Weights of a small CTC image transcriber: patch size [4, 4].
Rows from block 9 of a small CTC image transcriber, named by matrix and row number. Rows with one number within an expert belong to one neuron, the router's apart. Each number is 128 + 24 x the weight over its row's rms, rounded and kept within 0 to 255. All counts start at 0. Numbers have three digits each. After the name is the row's rms in percent of the matrix's.
After each expert's rows are labels from the 100 images, of 14976, where the router gives the expert most weight on average: "responds to" is what is common among them. Only what is clearly more common there than usual is listed. The data: numbers of one to four digits printed on busy colour backdrops.
# router: router (model.blocks.9.mlp.router.weight, 8x128, trained with AdamW), inputs 0-63
# up: expert up (model.blocks.9.mlp.up, 8x64x128), inputs 0-63
# down: expert down (model.blocks.9.mlp.down, 8x128x64, transposed), outputs 0-63

# expert 6
router.6 099:138090142124153117130147115151151143107142136090102141109114149090146119146091105137103131173115177118137127185109127144105124118126158088120153107076162115126166170122123113114122108135145126
up.11 090:131136146121094081111161122144140146118135121143103118124120187145114087153142114118177084122138084143138107108140103137118197153121108125176141138168123179095134142150120123115086100152104104
down.11 092:124094175118178154112113081089080128109179141119111124123128085153109108102083112136110131131148142123148139106146086127141121110135141136074136169132125116170176119108089122140127124147124147
up.12 092:111123116155155118171156137039166129115143104144122135139108180144120149148114074114142122137153140127135143195139113149097151116110124153148121111119138127078104104160107182152107100121109094
down.12 100:111120170098155108141108095109132132138127101123145128134131093138129139110130123116102165116105181128139137153162117132123116128161125133156113124134156130146232114160165129136099094120150132
up.13 089:100142198117172121156130074132125129131124113161157146079097097167140136158128147099161088097125111113149150195149097184112113109119098097101147124121107108168144180138095115125178135171127130
down.13 092:106119121095125119119074104141098153113083146145103143150121115128116141114160157121148140157117129094143125089180110119165110141112117134134093124125111122143126084116152142117101148167120132
up.14 113:163089135134070111179119108094174140125146130079142107127150128100149107088155091137111132146159135160146115112129196153116101140141146122168155126129151135149155155124101086111087118138098111
down.14 112:117118070143160109099087126182139134157143136124109095117158124166092118140126128105116132135136108146118126092121098173116099138126139107106164120171159114086117182144117114148095144086115121
up.15 091:198128112150165126120161172135133132155089144147123105120119158131153159087158084097134075160101137123121089125125151143065123134153159133108111137101123128116165114113146140146136115085154125
down.15 090:130153116132113113125107135096171188144137113142173136148137080156112123114164141095118133135135146135129118168107119104087108120143139120157113171168125083156127114149116127126102113126125147
responds to: length: four; the digit 8; the digit 6

# expert 2
router.2 094:120156109079109089140162139163107105129129120092155174140142121103138149124191181131148136074128101134105137132121167151144136157101158150138108149173123132131118096106101137104090167168132150
up.11 103:146123136141120184149140180168141111108112151112124121105097132134130134185120151125102095155056091167136091141153138127094103144078085148133099154107141128109115143133150118113085165101166122
down.11 093:086142105138165074112109119095113114150128129143122105195123130177146153121158141125156118073119078120132138120096143173124142140105185135114132139147104128121117124136145122133170115139107121
up.12 086:098150164086074132137147142101095130122104120094081122134110123131147114118124145183098157101187132139093107144154141072128104089127137107113118137148131100170115145123115175168156105128150158
down.12 089:161107103119163111135128153142126135083131131134166129138117120187191133134143122100135131167142088140142091158152137123166118098138129118124147131140127135118139096138139116115126128098148088
up.13 112:120125116125129115119170110124102106109126171113121162119123123102121143167167140163156104151119131137109115128128144192152110150138134109109104060143129098096165132120142070118121149170130113
down.13 109:111161135096129114132134105088151132136153113132106165137136155151134101149117088116101148098127119105095162194141125119136093132149088117165160097148133136067091136130105133137120172133089111
up.14 113:085100090138109155136119149078114100133129139063123153104121154158126113158099132121138105122159077121113130162131131121103152172112127151145110143139133124062105148163123132106102138141130124
down.14 111:099096107113132124132164115115158095123133116136112151154068176140131110118127164147120138139139169124119127126127119130153139125122100086131137109144164122136120114129132095090124187146091126
up.15 111:148155165146130138171116136161130104137155140098170141117105131131139122109110115151130072122118102143119143130155080111113130103118136124111175103120148153125100097181143151141101091101134095
down.15 100:145127097100085124125123127137110166111095090127132099165140146143133115115166080128139134111165149118083150141151114135155123113131103134144117158116146089094116123108112095118121136103128172
responds to: the digit 5; length: one; last digit: 5; first digit: 5

# expert 7
router.7 100:125141157109130144082115118140103142124100142148197136136134174117134054122137146100099107127152109092114120124122172115115124102154101104114110117134117130128131094139107124123084115088097143
up.11 091:146098149075079107139174112168118178073153116124113081166110095103169124182092114111103165188127144141109114158123136134085128104141156138159165054113110136140150161112183117114134108100146146
down.11 101:115149158105096117096058157107124102149109088143182092162127153113114131118159169144127138111117136102071139108157130143154154130141083116160112154126154118158142116127116128119111105097131153
up.12 102:120145102079116118102113121183091136116126152143144135142138124121138107117113149146106110122132122132107137147111189123124105175122114106180088124171132078125133124140107153131166129171206154
down.12 092:115081137135155169149124102162137107129148148142131164081107093168180139156125135141135143080123099128077146121120114141153065147146129099142143136114138117129115174120128107159115119150140127
up.13 086:119116149113136129125148110147109160185111098145150128126145150117103159134114117170158144113156151142062153115135126180150114153092151135169146109128127115156103162140089140111133096132146105
down.13 094:117115118139139154144160184124145131137118145139118132142111115115131120124122092131096157099112127132139060132110146150130109141160116102153119146151096116144126143100138163127150164177120104
up.14 111:099094147142144150124160147150153116120144172128128118135109130100115114133112148092132078130157133100120113125102059098130121153086153118100140118143119113105125098152139110147097123133173117
down.14 097:131148104104166138126148120118125116174128097135124135142108072078118128135133159082146142174169140150136158139116123121181125133152157160088110124108175103131147092143124132137099073123137119
up.15 085:172106131111152121153146093146135120110106161127104129106070130144130118126187130154138145098138099123107117158152123108132213182121195146104122123140156087130165098105144159146132114085114116
down.15 096:122141115122138085135088151109096135137118130134127156187160143168153144111124136142102126112107124104111152107087141122129104116114118098102151139072107135090128121106150120129109146194090115
responds to: last digit: 3; first digit: 3

# expert 0
router.0 098:189126109113133146135180158111087111110149118096170089160120157146114156150108107122135117160122154131149136123155153131110097126175100177138122140155146062148122107128143148100145157106091150
up.11 088:162095169102129160109099133176144109098133139112145108134125125113109129156101090109128153093129109161120110107121113141136135144138177127156120120161079178133109134169082116147097123127128097
down.11 089:123087142120135104103118078111141159137108107145099103103157167127161134158165070115171163143092144109139100124093109122148126122147146093129125154136131169109089163115150172130095067150142114
up.12 078:101114149065131141085195147105116124117127100148123108137095115056099141138161114116137127114139144138147134124159154116134106152138110164134107127134128132140156162131121095093121111147110119
down.12 093:130121114135149143179108097152113108177142142095108142137132183131148096118135122147108168143126143140146117071166106153144108097156169130113118101130101136107120116127123199126134103123105129
up.13 092:131121088114195171158076115113119129133114094146159090113115150110104168142118117132125133140121125118135149118159097157152121145102127111151160131142159103102123157116152109106136095127132097
down.13 098:143145162154109113124149106169115151097178159139158150135140142151128151171150095110137131111121156110090128136080161107118154123156122114137129092136097161112111132124175112145093126150114117
up.14 102:139111119095185124116158105139133137130142105134130122170130123140137175110150171141132133180131089135134127138113106065125129090144102101116135126168130117156132148106134164128106094119103120
down.14 104:124123128115184111135176130132122103133150161104153127105114117113141089158150101105172157059119149142140175087149086114138129145098091145133104123109148130150132103125108127129131158156102160
up.15 106:135124168110158134157124115125109150128135154133104115121181149179118139155110073142129154137116126124121146149081135071094153131128119110096154140086155089112131162144104102106148118115185101
down.15 109:109129145152135141112107124118131135095161075155128068093124105107145121100132140103130160114115081178149108157120131148107127111069159122188129112113133110155143128123120161141117129154145154
responds to: length: four; the digit 6; the digit 0

# expert 3
router.3 098:095119153128138134108125128077146155102146117095121120117128141088157120171134143127151114108183134153157109144145148132137151089088096118116114116160111124096127127098124143086161100116130137
up.11 104:109162135119123111125156123120115148146163131120115072132115138128136116124133145100143158098105107139135113107160119149114110121089105142092108147160099095112121117132155141123120110139136131
down.11 104:147120152136082139169153134169119166085083160125121136146127127126073145126113161099151151157142124108097137148115131148111162123095098133097098172113136143144111124110138150138118091112097151
up.12 106:156141161118135124104083128096142122167146156154100136095086127129112148147090089126156115097073105159159125162124138172101098143138156124154135116133152131149152121145161126128168107137160115
down.12 100:126142106138137137118137104134157130105086154100146178121090119143120134153084086128120140145100167152158111152084151128068120116114133116075140144158167131106159125132134130112088143120122119
up.13 112:135181159138097146116135142165165186128107101137125113153158153116088144164117101084119148086130132117156119105134125102136147133106147143135176140079106110141106157094093135137171144139138129
down.13 103:116131099128106120099154163073142128097119133134143127137144141092114122102151124127133110066098098139127132116155110123145134126155135107097131130135139132115134121126104139142145103154137162
up.14 104:142092136117129080099189120158145135122137168124150134162178137096107112142132115148139163107064135185142098153126090127113096133123137125062125129136109129136116131139150102132148135098123119
down.14 102:116169094129128165127139130077085130123128100112061118170179153111115145095127154121125116139111161102114121166169108170109110132114132120154126140156117161179148103145146144152186141131108150
up.15 111:100112111137110155124093122145110116140134100108097159099111114136171158144142156160113070115147122150121148141097116128112147104128138120155080098140112096111196123157095117145112110146138143
down.15 106:106115144117119146143123154112118082128132145137138114114134139119127119116152134155143136120141117162068098110108153133116125157088139134138142122161152165063058123096124157109110171117148179
responds to: length: one; the digit 4; first digit: 4; last digit: 4

# expert 4
router.4 106:097122115098144110147103109162138095112116143128128097097152102091115151152128112155117127138109100101138144139125110074146082148151126078122158115125133093133109118119114115120099157140134169
up.11 103:147127159078136151159144154141161122111116104123133123165156107128103140146157096148127103126138159136139119136150105092151135149137092129111149127107116159140072112134104110116129166114122111
down.11 097:145140160102096112099116141095106136155150141135140160112125150086137138165115099110099115090108121143148097137143098104089144121118104167146161100152142131114179133105121134091082119157117137
up.12 111:159099106122132084095127131128108098131173100139100147111157081129129165147159147149120128090131107105093135142139123142148106151137125143124057114158155101125119158134120129137125134137108137
down.12 105:121146117190082180125136106097113181129088112118096186076137118160162129133166109117129110138124144131161117113137098126131149120107163123165136123114153157124144121131134118096113097125111107
up.13 116:172111080130118135133095125134082126106097104135127146169123091122128087130154140168089113119105105083112115168125183105102145138142123129119121153105102091129126150106117123128106137120155132
down.13 113:156092116097113201132176136114122093120126099135217117105117180172121131131148100147072146120126122152122124167138148140127125154160139112165104111118126142091146114135148108140095099135174120
up.14 117:128134109138139132056093110114108133104089113153086133092173141133153133131128128130112117132149106095122138106157123135147150149116123123192123075133143118110142176116106112137131109136113144
down.14 116:134156100148138159129099131158125123120141125137103165125152102125126139139121084087118125136161089125117127119114136123078135154132191134114110121103154088086126142146147144120090134088107121
up.15 113:159126064211122101127125146142149139125111137088139114131080146144117123135136151096153129148117130131123151122094148173103098111106153135109143122136121084106123136124092129171094134134146187
down.15 112:093126105118112083158217141103106126118086127148145126164138148158085131131135136121121102135110142120122171067123156184132130148154105145151090112166158106105111090133107110164089150169145154
responds to: length: four

# expert 1
router.1 099:147112097125120126127130127131133112115141143102130116097178141115160119078135121130099148132100139109120135132095145116143137143154133125108074168101127154104118132162122128106114075117149170
up.11 110:132134119125128127143162123178118116138156121135131124143155142154105129072111129094137113127132169103101137092158103118114129164139125160101107146117134147174103106132137163119109122096109104
down.11 105:072104112123116132135090119068124112076108174125167161117158147161140130142107123127072130120126148116089152155160127113117122147152165113162129108128137097110090117114094128117104148170107124
up.12 106:130142180171138090121138113113128128126137169087117153164127143100104154099088164119119135154122141145130083116119129152152110085141155158106104136084168107166133105120138136160128136067139118
down.12 104:128158099135128158111103140162146162112073125135086088127118111128113147142124117092139145113121133118122121145180131114077116106175175092107099081128174121167156126140145184113104099127137111
up.13 082:136165119107118119099150111116163138118110156145116106134141130105168124099140158132123179109124093111124122110138127157112118104150084121117127095133128131115123132121149163103109124142145111
down.13 093:142167119157131134134134091116127157129121202116102100120105139130138158158104151131092129142137125104165119145135129160102116141063133151109112141129125158120139140101125160119116124079175124
up.14 123:084098104135137100140120102124138129151156129120105158149154119085136129099096167124174112149133128111155133165061121120119173102130121160150120160111090114107112128117123134146136102134140148
down.14 111:156137069147113156138126086149140147101154120117134149125123099060126140117145152145082127061136117112170123090101110145104138130111182130115129120145138116123110115150138115140102124131117116
up.15 115:137096122138144135084136142179126142134102171125108106099137160108127160124131140129140113136154109156124103080091139124156141095083154130105121108149144146115126166088114132146123128158126127
down.15 108:125127144145144115133111092130115173124109116141134157116100167153117138102126137157141125141124147138128155117140147139125121109076079113123128124183130179132118120120154164107140160133101120
responds to: length: one; the digit 7; last digit: 7

# expert 5
router.5 105:047139119136116113144126143128139137139126146162148111105139137161075172113142121090166141109146116104120126121149095137187121166139137140100104116108175129157171153169125136103161109083131102
up.11 089:108127132151103139159143085125133132115143150088122101115109117086103112136084143119157134131150131145126131126115170116146108138135110088171172104113159110141162145118125097142144160148116104
down.11 088:125118130164151164133138142142106080175090122150150104100140120124092151110111188119084111127119158130148114129171141183091123116092134129134080142151104107090116129129109108145085137171154154
up.12 112:092168156125124146140123130155110116149164166147119141113110109103132156202100123157120155118139148147141130160138104098109093164112110111069111137150134085119122107123157124169152164097127087
down.12 101:139162130106107157107150119094114077153092101154133132121115150140153127113134126141109122102125121134123147138189139085131134115107098156117113129132128141139134089128159150113129119133122077
up.13 098:135119116151129137144112103111132157126049125137112108117106143135089129155156082147118113116149139103127139134134146126155103134127120081189120126134176118116126144101117109172113120138150109
down.13 104:085115098082114122107117136181144150139140135124137087112182093104125129110140137147112115105125169131098153140139098124151121144076099124123124123107127089132107148128098144114129093101106148
up.14 095:108101130130123072100133113135164121104134088151149145149171138140167102131114160168131146131143135107092105104131148113165172120107111165118119140125117142101149089135094125094141122152093121
down.14 106:099162126151121157153206134142126132122131112151085135135158131117153122090111186148142123119107111127125115082101111116138174122151137123113135142135149142105155094151093142126107136125126148
up.15 104:128117144140129101132130119124121115150155114112134150146117165185132131117112117150121110075164145140132107095134139134151130115153138180201133120136127108135082159070077100118181136149112154
down.15 094:157121156084139134106130122122136093144125114136160161124089139148155153158137158145135116124105131164165135161164134120108124137165109147125149099136110114144106121122164098092101134154095110
responds to: on a plate; length: four